python train.py --dataset="made-up road signs on poles" --image_size=32 --horizontal_flip=false --color_jitter=0.2 --encoder_inner_norm=true --encoder_drop_path=0.1 --encoder_moe_every=2 --optimizer="soap" --lr=0.0028 --shampoo_beta=0.95 --eps=1e-08
Rows from block 11 of the encoder of a small masked image model, named by matrix and row number. Rows with one number within an expert belong to one neuron, the router's apart. Each number is 500 + 40 x the weight over its row's rms, rounded and kept within 0 to 999. All counts start at 0. Numbers have three digits each.
Before each expert's rows are labels from the 100 images, of 14976, where the router gives the expert most weight on average: "responds to" is what is common among them. Only what is clearly more common there than usual is listed. The data: made-up road signs on poles. In brackets: how many of the 100.
# router: router (encoder.blocks.11.mlp.router.weight, 4x192, trained with AdamW), inputs 128-191
# up: expert up (encoder.blocks.11.mlp.up, 4x384x192), inputs 128-191
# down: expert down (encoder.blocks.11.mlp.down, 4x192x384, transposed), outputs 128-191

# expert 3
responds to: square sign (44)
router.3:578472564488536501556474598602546479539485484424488444522471532474402506520544429452502531569490473413486497542470528513470480518569498503500507483544561483544494502475531442433547457481554538
up.23:493517436507437505543497475465501470507462524580548430510498463519554564459558481538506526559541439507526539488463489477509468511504508420450542507478447508516470489486528506477538470488481542
down.23:553470574551549547453502546571526461467531468472504495500501590481514524505450454460482532378484501462442521466495459486500555432481533531456494490533530462535559446480521532461494478508545455
up.24:536605487560516415522447496563512484433487496429484486515514484528583504456531488462509611513561519527541449473528534503500489458487485514462514453512536488512533573472519419515456404523514532
down.24:486450508447487464421509513554474498518507501485487483453485500499487518494488498501469458473469522533429506503526499483483447547529488544499548522518533471488430465534526498493417500508494509
up.25:452492509478505430506466563495530493409485476480485415516464519536523530463578474561568474491435526433510528536432453500521497553548517532493499483535493522481551502489468564515559506453522517
down.25:517514541536475534466467534570562504513515523549491432504491534507479540482378502468473578584480516520490551423506509469586448456463483432484507506386464534520440494517489510489424485580552502
up.26:525565519498465476467445531574494552514507536520459485518480483455500542464474453512470501546560478516445524570526567492464494578550506575497489557513422436524450499499483523495556462520460531
down.26:478464448519526514576542469423487484481501466470528518488485508564498424517517465471458439445493527533559519517480441526514466497465506439489546464507508550421550503548542480516456514460479494
up.27:479524465469443517551526555421482517550440430440529547544516477493464458523565549506451501469497554488528538535435544460508507453501473469424466435527521496502463510448491461599531538429458503
down.27:528464573569503509468518553577531511455504547444494523454501542529503526505555494503521465518509483491495465514512509478562462577581503488475535536529471499542481514554465507441491515519556518
up.28:482498508464457532499502514439623549479488504505487561462527516464512536454556554568485539401455452472458543496590482482442498526523452530477487474507477471506541576465545547416506515548500519
down.28:503553461488493495450460470511441476549489458506476481524502465535562507583484425547431486471543534522488490457441483466532533493536511516519517531554571520476444512514445488606530506394449482
up.29:510451509522547546429579483404503463513540505546464511583450530523462509497479566548446501486502472447473520513516513531496537470458504501502503536431547534490470525540551566420519517539446519
down.29:483490502506430506491455460572462505479443506519475517433519512458582499509491439488523502498501531494494492553524558533472465521483430466580508496550471468500552498461497365550476477457530542
up.30:440482528489522482573518526443497538596443442495499506534478490547478513483547476525519461509495469486486529488492492533478514466436490571585486543502505521432546423505430536532518524545607514
down.30:512572537529500529505525524547545504545481511454484484459453491421455545470607488545525469570599487413529552507466475510508520519599516563496499457522553507542513508522507512466410446492517481
up.31:472491515454420471444508477581501538492540560539519493524517459573521518477456488498531474474482512485484554553553532517523468520464468483481505549540536537581517508535481449459478549492509415
down.31:516532445519528543506582564459480465442481472458525482437530514484527480512473517490488527439448523543555576473505497455418554485464558532554493451473501483539517491484501550495463409489479494
up.32:548414502540538530496514585551534463538479551445469539539460451496453536565490510599585480416599513477451503571490509446468448503539499506510467461551491509548473450525439430477502465472436539
down.32:534593566494517465488522456541468553481521441419552509443550481515506488430483490470495546547492515559484544482531497477465514496463545434541554440493419488524456531512423504462486464486545462
up.33:442483602499483472506480532421492489504489506490480478470481384530580493527522421470465516495480484518438546535428506529483478586591502432543535509511573481489454414527560506504506474497473498
down.33:471501422472548554474479479561559474500503452564574499518523562485419502465503570525505472454475514530550440500517458505504509487501464540436416474480508527523543515505498443505461489543523540
up.34:546464582502488569548540513459603452460435466493536462577533463451478491550510499494526487494503497410491487495553484521421527512521513487449449502531533504561527608505444467473541484484540501
down.34:509489543503499471452382443511476490518520497463485527449531467508511509495529458530485490565479487599502409490433455455475474513466545493517534523483522499494493433518512570534459531459454495
up.35:446523483552501525524559528520575553498536466609496470466499479441519528486513528483562483518536506459480482505495551438519509456477561522512519588500568465466451562519557533492469475482530489
down.35:539469482492526521503457521567486458457509464502502531474546392474490468482554493429508564480493492522463518471551526493474417497464527541425512464555489547543480455474510475553502445494443528
up.36:486540513480545455554538449581518513482470465518577420492496579521440555553512485424528497518502483456549436425442484460510406496583548534523522533517530511481420511485447463510523483465567517
down.36:508523516512498426526447457468534517497479564535474533517530549477528544514545455491502452571570492518520395531466487558437498486475516535548503507505528480473563558464535407508514511397534477
up.37:566455444546524491518507469446429547554498485554528531495520537580554525441425545469501562488488505515522488460459502530477470475550565508471512554439503488475531446517468567475516468475423488
down.37:462450507501510469508420619507472540515424517560508470522472496543438502475487606468501501497470476494513489478450474523478398520484529488444464582520555514462540548494479464456494465405492470
up.38:462494540525511452416519475503543490466494413542441544536446493473425505535455508518544475512482497485484526564545469539379524480561532496500493469442532561489488583592556424491512506490520446
down.38:512527462492552559493469525474550461430496534430532487479550451510579491463556467494444438518506431483501495457475516453556531468421463518507510577544506498487555416414436514515463468487499528
up.39:481506579523467501467460424452529523459532481559527539512491441579460512484559555523558538599454454521568496568441456559516523503528527512488548572460545468559459470477495480414507452477494510
down.39:467485452476544443469548523504524470481505512499484483446480557418510472497419497428436493457484514473464528494515573497543535487510589509483487425532503483450554468418484527507486520543544485
up.40:471505477497533480535408512613591466519484464442490537542492439554505401474476494572403535467489471525454495579523496483525541531527523497577507563511496445517451507525440510497561532560427396
down.40:528489484471521454510536525557549491539435434543458559477519528469538429503445431490563555453466563571481531510507557525467547507526498504520526522502413483453466459562576544484481518496575477
up.41:466536556406505564487501501477585499444496483528515499521594478546323476499522456491506489515516554473475486479458464473515419523493532556511483537500553493500399588530518491483538501445566509
down.41:498520534505505505471473478513519527420473499494599462495539439492495565496561556475498448504521463453556526547457464474530495540508526558457490569491563464499526565430519417536458497436551491
up.42:605473480572490490617552553534481526524459494556479473599502486489483499543604509439503453495511544520550457500489524518524528505494520547470473518502496435472530427435504559538539504432493563
down.42:464438477418473567411506505560532564457493554452483574426479480464458574517509449477565456547491470559489476587495483527498415492510496438487523488486518482544459504527486482520497551516547473
up.43:511461488593437473499520437517480577446494509454429553435518484459498551476444551595486557545457490442539513433560499502520521536462415541510425517547501485473485459568565455535484479488509529
down.43:500500513446558512498479561526470519533542468541511486538525472493531462485556466459457495455558483521528471500473543469462462512486538556456529514519512493536510500449462537436532537444434472
up.44:473495512494521497471565492464482499498476599529438510475474525473476473486479476528483502510548527517554530523516461514425561493461461500502456505468536569394519544493543475520511476410524604
down.44:505480542566486464486477492494472534498506467528515479510529521393485448481553512526460546579556480497515437478529517499552534516472491496552511516490476422564527474516546507471459438561473424
up.45:531498532554508453531505502420557509516525479397491508522542552514515463562527434441442448499493443480418430504447537443458513469540489413426546447485499527534445517521456495497507561526446466
down.45:525510471584495524509482555499573524500476519527542508487499460597530503547518479490499477527495431504468543549518534436544485476487585549495556482528484474462478476520474513450528490562489459
up.46:476540491564551498509490484456461477450447562453494507461541561503472516432470485580485454575478503470542465553553480496569509534482502510494479573510490542494502470491488472496510481412592517
down.46:498585518462406540525562514430481454499469400555567520477478524462538460492449512450470513430458488474512505468545447487468531476517516523511511400506482531469573554492525574425564480574494484
up.47:411426413505575522533482516495504559509459548524512525526496500506459498484504517492496433404437562466528483480490546479532461483561490518480481547438501539516530498556472524558503530466461518
down.47:481455486586507472520429536507550507452488554507534536515481515477463566489527540528455482495508503403486412486476490463476454545533541522445497509534529534509573475483479399566528495385603500
up.48:507520452545455514543515486444570553505486456565491520568545464480509467530541562523415455540525514453572463472486437428454499477551471450474509470470426458456540487472483442448459454466509469
down.48:456439546497506501523481481568480493468514489477470580497504501503401525517532521457500482475534510495544491512504546532529434466463521507503502501498544475520506453557515527497517479513502490
up.49:499537440566487479455530502525437505547387522493553473486485454528493484485491504481494493517441502485499536546542521543611525490494469457543463490459462547477468391468520494440531453532499435
down.49:465527482506517546463496503496485487482522546516518518581484508539508533498474485548510510504521506589517454508473513495465418438492466435491472571545531554578582552496488527525512529491505551
up.50:464513456510531535581529506458554447510507467493495551538537460499483458522503546535494466519502549448558475547466521517447525508560583488557445520500539541542535484515501511510525545459549512
down.50:514481541522440476472487543557450563442478483528497401451476518456493559490522494505469538512504472525424497428446479465543492475500471475418523494465479492458465495506445493502480516526540528
up.51:485479546441498532466524497547455407452527450471541476512522425435587459451548509465492517469513508478514517522521543427401474486488573448566511447555519473511459609483547490489527504496476529
down.51:526454514535539508491457435496561523538437534530536552518492459512456534451508530483524497497519452566484554490533483497572512474477507546510522431477586546500565501553446424446529511495475493
up.52:549487530513540505529473568470559533505476557449518530461541537491499515513510517453494475493519534532482443516467491424480464465511484506511472477529513441474491467484503453437467556484596484
down.52:546528474505470480504583480501435476518439417505528533485456468526453484550478484486535486538465460504511542528483483499581493510460461456506518504537475553494521441483507545448552491549414542
up.53:510504511574530445502465502516468516560448544469542522453444501557513533527516523459512494446484471505505494410494538522498514521483529462541497506445484476535471530440429475431426497466500465
down.53:461506548555487464487521517482452491498559551504484477482465503480582517484463529581456447534529419475518474397528534498522503537509502435539536547432539528488507552407400388502460435499512487

# expert 0
responds to: struck through (53); hexagon sign (41)
router.0:430502480516438536439501408458451485447515495489618519508514480518601545470478528491445510476475518538521465506579492528509513463459485469490548519497489495515536479471510531560505550520528496
up.23:499469493674478455562493490484556511501538572433484497527500491607529471589494425524513504494493497502475544506498493541526528472452509511514491555510444480524507449494496566525505474506492464
down.23:484477504437521541440451561425460503511486440557578506445495477464524490390499546478551553454518503541518473498507415508493553488594517474494521425475539464451454561481485474423515500513542537
up.24:493477518509493549501573540449599541527476426463500528434528505521548463486498502463507507532443580489457509486544524528523492494479479486482516475489559519532508476524581546497460394501471558
down.24:458545482428479505547527469554476468470512476523497456507483475458499436486466450410500501496441543519490509456521491591501439530529476519548478536526482468483459460520482501537544462576456538
up.25:506512531612557513513494482473511518555534450517483516521530477429482573452462476468476400457459545434516446513527416484502475549505531529534509533479514467483498491516491497557481522459502537
down.25:482459494610442518516422521531534505479510548534492523539550486517557514505519553518528475536497484469516412529504506526482505469547527557443543526470506541535443503533482464520521501422492497
up.26:460584459547568530486419532535522473459481572445481539524523538523469543473492494498482517557509501492558394478477460502501493575510471471509514542476545484527542463484540463529477578503495406
down.26:471519534458500452497574489546483551451540487514487468492504487467491499585404527578429529491443498500510548491504478473428461534490507471444456460544529530419528483501522475498522470548542495
up.27:490487490532460544473586543519548551557463521543461487576525524529552510437472503548486586483485509443390458535504518416510452509515574489536493483566504434434528483592453473533514508518550572
down.27:527530541516536432489460508531448444440545411496468508446520502425475441520462490495498473561424527521558571481557501556484582540450483457467530528492452496497441483434547545436547522521538561
up.28:523570492550480503485588515573541483501584528542477530537509508472464532449522445462457483489502537536561516483467491532475505475507505479441502618447450467437492505471513543455520539499568493
down.28:573522457465506512494445472465492436469468481492482484531542488464523557476434488521491538491500516533483474545541507470535514544508553523531401542536521483457515460525474482544542447546436482
up.29:489486497462503404605543487452525522488446456485511583460468492491487568523523466551406457555471490486567534480478532523571525470521485467500539441512556495447505539517514531527458550493419515
down.29:418463514536502473540543508485576520514497504486485493459531472508508558451533546513509488485554410465444540497507443567436447428619455428542551487449533475490482478553458487558489567524514502
up.30:504452489424526530529442501462513439474490498506494443480485435527526501471575532495524550489421479513475429498492451537448497479451506543575456457482498495568489485543456547448482456579574453
down.30:512469451511522530463534478527575614442511475562580533472511523492507451500504500467490545526509525494394520445538527521465506466464570436534457448519501475532473505526514522483531549505532555
up.31:519497488540465548513615605486468535485499462596511513520536431507483514366495532560541573502391452471486448493482501416487543540557532511518487470536512462451540565492543529563560449461487531
down.31:509421556454480551532561568541500519427592435449522506522507540497555484549480482568484498464429474443499492587522506528462463489456514542479502509514461499475477484551557592496544564470413516
up.32:513510557446581460480460505424469521474511544523417496553485488543448548598511460534473518464451488513486554571489510471490528483485524534515484471460458573492578479507546476470501503560469470
down.32:449517483516515442445528557525508425555485432509520541440504515515527512437471495501480491464517498461470477386569523487441512596500584497485436533489470485491426495549498536506431468513521479
up.33:456510501519589507469452530459511478417505459485486523458571472444439510468487452501467515554510551467539474454513495517483486422491534495501543553487479476476541494531523487471479429511581473
down.33:559475479478554513495449440492498510428473521548484463515496534503558457560452459474483553472482516475578505487526495504410447584527545521561472516481589470396505558478493472498553531528541540
up.34:526534500418490574559492490525517452503463496481489474481470446533490534462521514552507454516462499508488477472472513605495520533471540548459516512498508538502449533450497586496425446454490588
down.34:512492518480490501562468549497487510528529513546458570555472562490478534496482475422548405537479490524509562467489531484524510451497469451443459518494476518467500469507492516509473517490529480
up.35:513464562548508542519511587455527501450488511489511508534473472512489479499523429465564455591486488463555470468536482570480536464579496529478505481494517498461574492517540492571506535501482517
down.35:564532538507517511474422432565460481526546481504464555539517452436586516487481480484501530544507494492425519572545466414435475509543501485542512498451539422469471503493499478506539487559510478
up.36:501466478535436494473566495536616496462510471501450552526470476557490523486457528471466497501551484569545481418523564511488600519475539515537460503448605569494454577471458490534517492488472513
down.36:459538528513568581476448545480414462547521477507534475461517539485563561516533538625507516497470478498455538528532513555546443542554470498492508524573463464502560485490507499432488559508552528
up.37:445502460481540551516462423529478463469493521526540465564509456521488454467473496470532502459484506429491505503489502531514473472488507513536470519522537508503449451482525468474471417486492633
down.37:640540508432469527494504513465481498499470529568505563547557543519531534500510465451504528510454606511498488535432478461482557550442508509481449484504513479502516510430482469557522546460527452
up.38:504502422460457467498538419496508454469489454550463480514522483530455486517495489485474479441559492499515489532525510500467451476489509571512497448471472507461469469512494509494535508492513448
down.38:536529502582463475492427501470525518462547476512468465476568541483474448351547478495499491586549478550426460481526484519511537439507464494476561543538447492540486556460558576592476450575388463
up.39:492509470577493496502510462500535498503445526482481492560517486502531490518518474618464480508550546521486499502552494533478499512486472447478514552478596463526539513513467468525472495505490482
down.39:484443549454500509487441550463457471535544487478517514476477534505519550471485513409489505493492538455524499480466506511578549448501517495492512459541456549472453452476560488416489522487519522
up.40:539491527497526473469553544528491424480508506532467463491452563491486472474417528578516556461507533511512445467456535406460455483439474525427501551530492482510452542528543465545473499530443447
down.40:476553534522480482492522475499537514591485527495507550528555386535530500537599491424492562532445429441482522496549499476503561454517487459543515472476503515546573456536504536518502530432562487
up.41:478485563503559562465461523420491528565457506467477462463517540547560507475513464552497449574472504541491553494500529524549538482553440473488491517509558499478488502455548509519535469421454498
down.41:522574457504471516556476424540523591513529538524482493468514474463464455555484479507444458554494564470470480432504498443422492556473561514391494522493481502532540444533498473502446560545516501
up.42:549464515516542494565491514551532521552478448480492494505474472525492486462462484518470540525531406439434453477456482459488485434441549533526499481539536520505486503477506511457465508542487520
down.42:456517462539476571487525486471459480514407493462487440497504570501558436495462501514550440483519455494452489531530548441512552530542534495456499555470478536486545472544530524479509410502537543
up.43:498437520545485468555496542460464490482445454507466573499517526498531439526458462472456592519550530485468550539504493500448468481563407553453480547500573443520570520554507543587511458483570503
down.43:553460579549543517492481506550493560444522441468562450533437452496535502459492447496472486476496462516492521508532481495517515545486513498559463489401456531485453537482460500484491568485438483
up.44:494476513512536461550536501495525579467466480495468533538477458527473558537477532516479374522475507440573442649582499472467537489519445465479514495482508533476448516521525452504570583397529499
down.44:472502538501535493540475577550498517441542481461549465519526540473499543577501493477480458421530474475528474537464446445489547461501476515509509488505528487507451584485517534518548541501533431
up.45:556569519489563438492497526532515503505490519533429481522497500509518486515492460513524514471448502419528553555437525534510512478596519473540475454548491548504455520528525490471499525558478542
down.45:483499495513446540559550500503473511508524470455584579417473516431483524502504542503465533540525476576465416459537493500517576508484502461444548573491521456523497532477460461489484504501510456
up.46:500489453426554450539530484501441506440569461511514555504519463404523503544493458532531537485447437527591451532457508514474444546517509552474426481530527584488471504488488547539527558458541527
down.46:524487521489451518502438499531514502454494506380480499522554434461497556515557525555543508505574499545517512527487550495471557526513563501428493523519416577476505507464484477471499528483499416
up.47:464503532496505443484514593517403517502566450485514508500514537465474499461564478462479489517535485537577508476507462475500482613528440487546464463525506515509558524513495489496454568509475494
down.47:539526509521484502477489551493458455512517471542407515496509516525490506500582448520556487466608505541509502548519501459472555606486452483496552505508467479501476417502539513486443476496457496
up.48:461511492396466508548503512512491465473484497501546544503431426512459514439504449519525478503459448467480556565543469533504540553506506523487455525520530512624450504397478516502514510443543564
down.48:528447451534530448485516480494512540515480491511532496425423528494412487474502530450497467498440516521505565449471567434474486481487462498485522591556512532530461541517528534499511455563450545
up.49:471512519456518472495421517527507494515430480537531465489531455506486522495551501494470517542593489494513443502433528520424442598502469541514563468501555551500494493494507513506484547473512527
down.49:487417540505463470516582558494539482450551472523513405502477540454494447496445560447508546474473538529416525480444513483480542477525512540498476520477555474474487505531458543537494471546490515
up.50:430474420551488531546498484480498427477608584453461570479480518502509535569559463465466513498489500466487487566466542538566493517474556462507524507612500619505533518551455477516529515456500529
down.50:531526529426492471470552525485467542432502411545551486550489457505554538423471501542521485482521502541496468471550508511412488501509504492469474538438487450499477498463504498437537473631469439
up.51:494516584468515487412466379556528564471517580510530497523402484495498529516527518491464536473421470486448519513509481519513401575475565546481526476513542517543459518509492500459522426544477488
down.51:500487446506570607451565465499515419469504502435461522506475545481523404470524522505531517516481520523527572488472533504472475537524468546548575488506462494397442474507554495509527440464553506
up.52:518553392494501547561464500527459483485457449538492459482534497470514437544533503512505526460450604473456503487543538449439539522470420427489496500496544547546464510511559456582514488482512571
down.52:531483483507540508527492394499566501499527495488474467493501507530507408503442482494519544554464454496507522495463496482452601531500522501605485503510517395575518532577468488485541435528544440
up.53:590456527515494499463449525504378516455458516513460501520543503505500502532522482512485489520462433511532424522486502519505518499524516519571487462543548559460504471495439479517473523419517450
down.53:482467429431450534523473479414565470572459467559489534463492372547501485496457476489498521484472512503509486472469488498540555572527519444479472425518472508568495457525501514491551481567541543

# expert 1
responds to: hexagon sign (48)
router.1:578546509481454486488481534538501546437483473570519454525513529475471524497538517496491533486528507527505529470419500463502494534523531462462426492509444488451504542514523475443427501514454515
up.23:492552422445537482505441523565517502513515446494544510531548497449474599507571487504428493484541541539506464500478487544508457487513505452531447492557510557487462502568499598442489496510519526
down.23:487473508540555491446491511508510536562494450495447493495398466517474443479416525509514471477511487395471576538529533481465521445453463487390540488428480467516481523553470496466478407522531547
up.24:480539557557470476504512444477493494539430498491527576472485520563430483515522545517543482415428486486516452424496490505525453518496488407474537567511485517544531524450549474492537454514459491
down.24:503501506454450518572541513523541511517567511489522446475510462514490505528460446456508556522499493502550452519535505502551581451383471554565460503511519507516441559477563434479454526483548490
up.25:475554432438495519509414531449451506500534549446496486469551550435622526483563421511485529546482524456549480519476469512504474503515489445482479556450507532469504444546453498464451489470506536
down.25:467435507588488510511526490555547496474497548530428510451542455580424460439451556455472633528548547532488558540512501461497457516480540488512457446533455527472468504444480528503514470579433471
up.26:543534526469529449506487425515489484487466471596530468467426557526481477456455553513538525459541563515515437474501513532436484500570499447469549504518518473554441524496460471463494491503529492
down.26:551537532516436464431473550489598487502512467502492438527450428554529502524557574432441457571469458507465561500500554547489479464499456456512522523473521576522445457495512517446455461502523525
up.27:467563513534496494492540508569440507467538525497432498459456542462480529510492490483519506479465445417609533508499491539446493457523484552500445499470584506471538476529476526557478516347450530
down.27:424439476503513482489500532467473472503459535507424538515546504561522484478470501438526552538542480537516439480477496511509465500487504570528485618505562436502545465505518441553480558417513431
up.28:478525482542486463490510532423433454532526472512507484493480502497485406465446544510532472520503474495580543501529494465483578531424429570495526563509491477479512476552528536502525580473491492
down.28:568514551459489512476492531422478487506486492469507506566478493530497627400550526566442496570508579474468440529518500543504496511511444459459525541545481515508510509568490455564412491405491524
up.29:523506557557557526479488552489444417449429508528537406436505473601525462537506503527534474481534450464557534474483512558538490483442511511522496559489531606522520531454496444449463550490448522
down.29:530436434490492488441492475480473537484520510540406593509493499431479541437541524411445473509524470525532528475469499548474572502541479465515486545480462423512543557514443487496577533579532498
up.30:446464458533503428542544529448540538529496546508568502531497501536473552531532523565574525498509487495473464490535441449499392445493480519551462525480424500528417528481490452419490530483600514
down.30:459511494505529422520419481551518527494454520462526477459522529479482599567444563485497514466496474442518478530477464462497431509468544519571460570517547489502498534516502426562530488463528509
up.31:470467553535554474517595523485443465502523519453403396492520451500515542519424484439473508493522537478489516502452443506483568532477501489460478541519469486510461555584499465483505518484501422
down.31:545526497504536490446430476504503558528479501523548546509489554530539467424496493514592522448484488547539500485476522496491407508476511546558498499517558516487587510450530454519461484587495518
up.32:466539525515405448506488443490477490495418485521466506487499485494507477518477524443509474526518519502567518504497489449515509457514524511562469508460476464481544523498521518557540533459478473
down.32:505517467498622514465489423478476458510498520501516417471568431459513417436473559462461493503474572439545506559509530473485642549472438473492556538514549498539570483454433546520515495536498481
up.33:542516456477514499430523520466565541596506535537544523512487474593490465448461500506487576455471562440502442507563538458510462551485455512446478495479541485497468462410493560587502397483488498
down.33:491492496506533482499459576457531563528554583601506513498472511538470496555498531505397420569542491468487472435459467507505570469599473548543476556568533504470481505440480485462474512473491500
up.34:521551529552477494463523526572500521522573455489446421477508498453461561533568537570457527481386525486468527497588442395625471428502506452529530502497511519484495580456465450548480470504474518
down.34:480477535453585556504496459492505499406476562520523499525565489561491571495447551466462484560506432461450516484478498470539517539471508476409451510465477430545513470529451537487497577464484476
up.35:476463556582444545474500539529537466432594523453497408482478517563491501550491514503512538494413546435478486425494486500567495470519499545572494504500547532526548495479526523467469518477483494
down.35:446512614493504502469469478499493477516518441509474541514483508433481498475453466574445498482489413558529486569488502483487487508466473561501529490481540557501406457540514502498476517551459510
up.36:503475483497487500504456488504587498499441465498500465563491508481573562556428513539537496466489463402523478504496482479464519566557538472546497514444533505504550449510519501454430490482500516
down.36:492446408458462493565524538490510539443433498501479454502522466503480571569542487557472549491535551456541505484461443566506473575493436493482503495479554481395550538478516389543422504534506494
up.37:433568473530491451518479468564522519534516545473476480541548550474449448521477534502493468452427481502537485606522544476421560459516525544540492470526472468536438573492542503554492468443441459
down.37:552488493554437561520471496483432535545548419483515516468536458519523484496479481530538498491517490436413519424557592483510448494509528454483476576451477519497490424484434544501417557523465519
up.38:474488481558491555475519529563502482487544421470549487495461509555507504532539514474555442498493408486601413542470503421566400562502464492544504521474470482447489489510466470458485455560429480
down.38:438425503580493535496497440476545513525542479496403511451429483507462466453515489527356585564439463525506538489495508418480505503514516499482516459469512483524440538503557541467514478488556470
up.39:587533526553563448460487543520474500488592474519440488511485544548438500451553531560522511563551459490433473474491503449432489479536526542437446482513534479523483512496482469544478546536499432
down.39:495551493513516578558485492562521499503466446536546468445517507504478534574538465479514456474442462548455491525548501528567550486499476480555499595501517490455491478513520512536495471485452569
up.40:463512519548438508428496509465510529453508523558527560507494536519512490513455482523516480499514501444459429542565485540479564498539398513485447573515488514554569479467544483512497546469505418
down.40:514487496559484477477516498477537466586496490564551547503514542443481520499499404517493497491481520533435495498586493543430614462453538521519503537541487513468503398566529548508464498494532463
up.41:583484499467474547517482493496489526500489516458521432453444472507512514467519502552496506483534500453468517516403513521455533518535467528556510556485494463537497478468475468491473553442465539
down.41:461582526522523518512447499450485472449552442506497510492509559486523498524509463457451513470508455523525520501512469500542540459519447512528537500529471473516472505488482505548435498573552478
up.42:457474491480528452466450491539579542520518458499479463499453528497538600523484474590543487577506505449511453502465501488459487516488460543419480527516493442478474519441522479583405525514437485
down.42:483436547500507502508547507462450478479527524535547497478489473577559499431483525534494482473465487561425493467476489518519547526494559502442490448483542605452525480545464549475492460525519500
up.43:479539477497510450527481457525458476501546498518506528396501479545498424456558491573455511520498571507549405506540425559490525463501543471453499530463503499512489456480557583550454548461556558
down.43:522495528507449541510535498446505479524539511492475489583561526549488585530420519508477451530459490471473607527517513470515504509524503448488539517515440550480526517478566519473519478554478450
up.44:574575532557510506526455483483491491503496476551496511482477570522481532497498507516443493425468466500512541495575496470460481516510499456520491505444500549537478526501486463465474472381548552
down.44:460455520474465499497507468528487492431528497492478459537550487455560497493544490487517552522560450531488435486444521492538510584522563623462490473502538523483567522462540450499441500564497518
up.45:464529513485515501517487517455469474520578491491496512427496525493522545548524502554430475488475545512435512496452520517461463490454535458457461443591527544543476522491533505432437492496442434
down.45:556604502497415531455466569492509507463489499549484562493480500507560487431398486537508441463512410465489533519502557563551510530537432540563529532466469552428549461474459501524458485517528476
up.46:507459482529477477493510450447540494572477505506425621489501566499571529518543491519524481492485479521501446467491438451509455534541509523480549479472544511544555547531502516589466459510481523
down.46:504537507560494514457449546487543505494456512519463492485528417503478564535471488474545435587538481489502444479491450515499506503489468536541522527469506474475480547497511434560509512482549491
up.47:474503477500548533486451535543461556437532459533484533513508465505497501551526469480596488528501461527460513472488523482545520443499489502515496554514412469495447435447522471455453481501483587
down.47:472525509527505463488582498483493451516464518423518519543533566535463490501485538564503462577439478502504554520562463524486496512503504438562551482512535553514533521549480498497528470502564551
up.48:543550459517517457498516496460512501523560442464519455528520499476522439494440445510457552536487435505404474501494491490501473528496508493431471452439448526488462577490540535497455485535459482
down.48:490469498510501558472512530522503469489572455452447571515474519514543468491497527500481512485526549502542561520582572490473553519521522508544478543524506499516499524492453455481490478478487445
up.49:447538504505495446494508502521519513444528526522471492517526490514487492525535475492548514498499481504459473445450505548513653498541542468510538521446513436537488511561558497435498571503471480
down.49:485498538488425499494473558542539418480472500467500544539467486479493483468389489485506484482452515488466483476582491552512545521489486522469480495478494561551487571460555585459448547537500558
up.50:478519479589474558450531475483452497502499517460510555525500502522488449506515517508464490528522508367531492499563491515563586480532492572515433491435498497556512523538531564474441485493498523
down.50:495439484541481584498536511535544509505525531441542458520543528497473478524611534499445510517543507426500474494470492565579477483555497502532505494472529530489570555518577491542469541467507471
up.51:493453527520441476519493540512481508516480496442524478518515465458516512579449531469540532440541483437457501437510492474513458469491506560508485499456489413523498487461462474472436534525537466
down.51:473565490475478520444503516573488469454483543486582447534490442495503553483516486493542538523492478476490453472490453467569438566571507526455449482448511435500549499455513420504488527480533473
up.52:473534450492524513542536486495542536497521520514536451529508519577484407464483504409532518556471521504497546487598546486480566498471458513488464487488470476522474462496508524520534495433499487
down.52:573551536503504490457538458468488468575509448472430520492498516516519521481509493510540520499534494484486520500466472516459574518512498460569553481498440538492478562497564533541551518517442490
up.53:443491488506512435505568479471592415550535467445392541536467499446531489554507505509548519450552463445497516501502514551520498537502507550500459528476641497504557503523510526432496488452479541
down.53:492489518506501476546456532471512420479488495549453436512516437565472520455467524488543563528559463512593485447507484535536485510476516523605463529484577499507598599500539463514506555463468518